{
  "targets": ["view"],
  "norm": "groupnorm",
  "weight_standardization": true,
  "attention": true,
  "upsampling": "nearest_conv",
  "init": "orthogonal",
  "merge_dims": false,
  "epochs": 3.8,
  "lr_schedule": "step"
}
Rows from block 3, named by matrix and row number. Rows with one number belong to one channel. Each number is 128 + 32 x the weight over its row's rms, rounded and kept within 0 to 255. All counts start at 0. Numbers have three digits each. After the name is the row's rms in percent of the matrix's.
# convs0: first 3x3 conv (model.enc.1.0.convs.0.weight, 64x64x3x3, standardized in use), inputs 26-38, a 3x3 kernel for each
# convs1: second 3x3 conv (model.enc.1.0.convs.1.weight, 64x64x3x3, standardized in use, transposed), outputs 26-38, a 3x3 kernel for each
convs0.15 138:113018095130176151124140119137139130150100162101092128133182138119120132138119168175154161078157124138137119134105130150102115101111130128119111149179102147141135179119157106144138138134098124161153168165165134147154116072135159174126138156134134123128104123128129124124109086164130136092105115100098096123121098119124130112131151144143121106126132120
convs0.16 124:103126118143095081124071119139120164092120083173156130147111116161154163073119107138118137136114116095085122138156112106154122123081141144222136241111149213224168147148115064077125108094127097082151121110092088136107175063122055107112138127115106114108089244118203131155116139119115151129121122139139097126142131127144137134117134146137102128135118133
convs0.17 098:077173141142135127181112105188088145140159090110114152142113127114124075112154067109163106147105120145112072136161078084240076120099138152110080076129120104180111129142105096104171106166094108148121135099123157132107173134139162187156114129145152109147151094156113119150078161108107138117154109111132152131111131147148146121133084156177125138139164136
convs0.18 094:137138127149198177183144153143119133144126131113148141124191133122139146120106112107128094136172076176125109082120174129141141117163106160096133158118124089181100127089132129143149102150107161115151105160099163139127136125152150137068156108135127130120115222174149174144097169147106136119102104129137131117138116131136125118124126093124083090129092125
convs0.19 098:156127150073139111141181137117177159131103155140093117131107141187119117167134114112139103152122128143145103105206164134097102075055119139152087151132040133083113170164113104162098106132107139126148143171128165167114067105130118078143162152087108111164137185134184105110162130085125102135111119103159149132114145144128119135148122083094139132141123134
convs0.20 102:055049112132128122173131123153120139105100114161140109146200135118100197124180093135155109123159102091106113172180168097111051097093069105139136138102135144224136111152124151149143167137117112104146149173155106159111107139114143173197172165158153157145095084133201134127122131163130128083112105114122131122139182151088100143108101149099122108088124153
convs0.21 136:155106088089184153136156135093152123128086120121094108130175114154128108131092144079126139175224097135180128091101040119150144121096174135128122140105120100173133187146134121151123129132107124184126090158041102155173128122149106135106118129144150113111112188106122156085122165193158149110169101110140122129111083097080104139138095093118089069146130184
convs0.22 099:077083156121143224120149150078123124116159131087146128090106160062170140143129129141140143068156120142145105073150166066112194133088153049135111110121116133125073106112080103138157127146086115140115131146095141153108113133098161177118094099095139160113126135126090102080087104127124120104140112134113073115137106125128148149116052123094125144139078140
convs0.23 102:209134100171114173175078143117124141141115133129124119059099119056097128124105145212075085146145104130122121170137138146170112158136156109139122084136127102108111135150112128164189130126123122131099040132149060131141059087141073107143102087152255242118255063134146145152117085130134135077153108151094124120105145147116139120099082166136087146123142135
convs0.24 078:122136190117114147108073172153152139153184189135122151134113161106126163105105133155133143095139133122109140166054135073085124062068160113118096107080084114118125116145117153138114140127109135124163131148160130187156126078086127097089135080068074125245134149189131209190109087116120152135127143159133161156150173161134158118143101201159121139089116091
convs0.25 092:163164132160109127129157152133115132181115134114148153080087095123148096111117159109132159100179107125135128161148108102143076037090202109117159057142209143067164137103102111133126123130113149147100172128132104101144192128112159120137138147061142176133148078112123155124061059130126148106104141116117131134132109132142128154127129061144137109125171132
convs0.26 095:160212165149156153087139212093123153091144147144118135109137162171108105148148165125122137110134114134121077122137081122111156107141161177089186151051122119166089138129173154127144161127102115113123138088118126097097111158171141142136172091076110158149158091102123175194154143141136129184115173108120117135108144122143156099112096107143124103115176095
convs1.15 141:164197175102141134108069090121126141118052116093185147136130149159119192141148130168072095160187096126113191131116144091131108136125103142122135154125155135127117098112083099085100100094075147147125136127123130147157129152149109145096115108117118100132112098137146086089108128121121026066091060067168127145153190177143160173115140105154113097145146141
convs1.16 119:140149169176138161122135165102080076082108110107171115080118124127124113128152115074103137147135116153130067115149116108065125134174113130050117141192144156121145145114097122131187143172195135117165134137127090157061076101139122152182076149118089056121070132101104167132101066067079082072140092108098159131159133158137105134149162124135096141088129139
convs1.17 129:129072041158113109141133153109108115180139082125143116144165118108105190188158133158180089103142117133075146111221184120048220128111127165070077089127154110099136185131137117102145173144114146123113144150117086095163107135171145131128146138101147120109118148088065184123144136128130154126127112156144137137130121109123153119157134068158161081118190076
convs1.18 113:171155074132135153149078109151102121132163093161137093125115147060126111146108107084101106135126154154112148126113066122173073167125093164072154152172105114170128083084186094088161093140114154156119164121178101142111134152130126154089052135101121158131117086136137113132165164132150151105100093143146099113103137085110113106144115126088110103124123101
convs1.19 079:119101102203079174129085152095158170158153104182147152121135097164127100111106124167208122134140169117092097158144142064150130114137143113073117149154173104094148060114174155171128095098120190171060108052167144090154196059082117140128147133118158129068151150149131116133137136105116177123130112135106147055126179094101128071108134108129085178140141157
convs1.20 086:164088116164163188140135167168119146146110068124160076132152124157181167128082144093075161177211083105128066142187114185125102070129128127114165154117141127151145107116090193096130111100192126104148142215143161154101119112088103129064100054064128106159065136133131156138165127121068104121130186114085136103140153097169138114149092171090182137153125167
convs1.21 119:128152126166084092145163116135130115098128117122122129134137135108138125142127156138194165140054138124116135118130152129136121156118151151153147130078126120144096090081108106067093104129103145142128116221075089121130098185121122133129132115102189171174116032156158075133151133136162114126133143155113135156158127093118130156061105155153097104092041110
convs1.22 096:087083144056117133122121189064132123130100171116181216163148128155139181113080088166094107083117142120136134115152170064132136098064097136093085071106115107122104155161110115088153137144108129161102125190142099168071091112164130081124166146112122180097111146108129149150144122094126116106128126146165106130111142145170128121133112112107118104078183176
convs1.23 116:163167131148182094188169009125138103162116110122111065109133146132144166136087103139121158104139140121143100132134145170169141148194138145172172136131162147152132110136136145128096166099125115140139177124145130123149112112127097077116121121138152128157066195000106088000142143155152176133129115152126129196130110223105121140138099135144140070139094133
convs1.24 078:121194114052217154086092158101120141133166163094160118088094094140170094126072081084097117121161067107133122124121125091163110141117066105147144141156103130132144111173098167158177097130168179101101139117064141199137139129160153148111174096104170163139118164167030153116129171142133136117117137154123082132113041118140110098159156204167111130184139132
convs1.25 099:092164149131131075120159110099118145109124143123173078098145129162117107136122129102136161102090179132115122059157151146114141152086098106179131126130114094112141142150134112133161109192112135157191147090088161105138159146098117160083153094124184094142131165091157105111117133141135112132125160179142170125137121103128083123110122129081167137088138118
convs1.26 095:061165147065126068128033053125142110104157139111122109111149103140179105125143143151089134148116095137155108079161135075174106176103158131117090160149138096124091101118113153118144128116116172159126073151164168144183124143090107114099104110130077197113132182091147117128142110129104109122083126085104123165105131175121091119143127098131160094152120168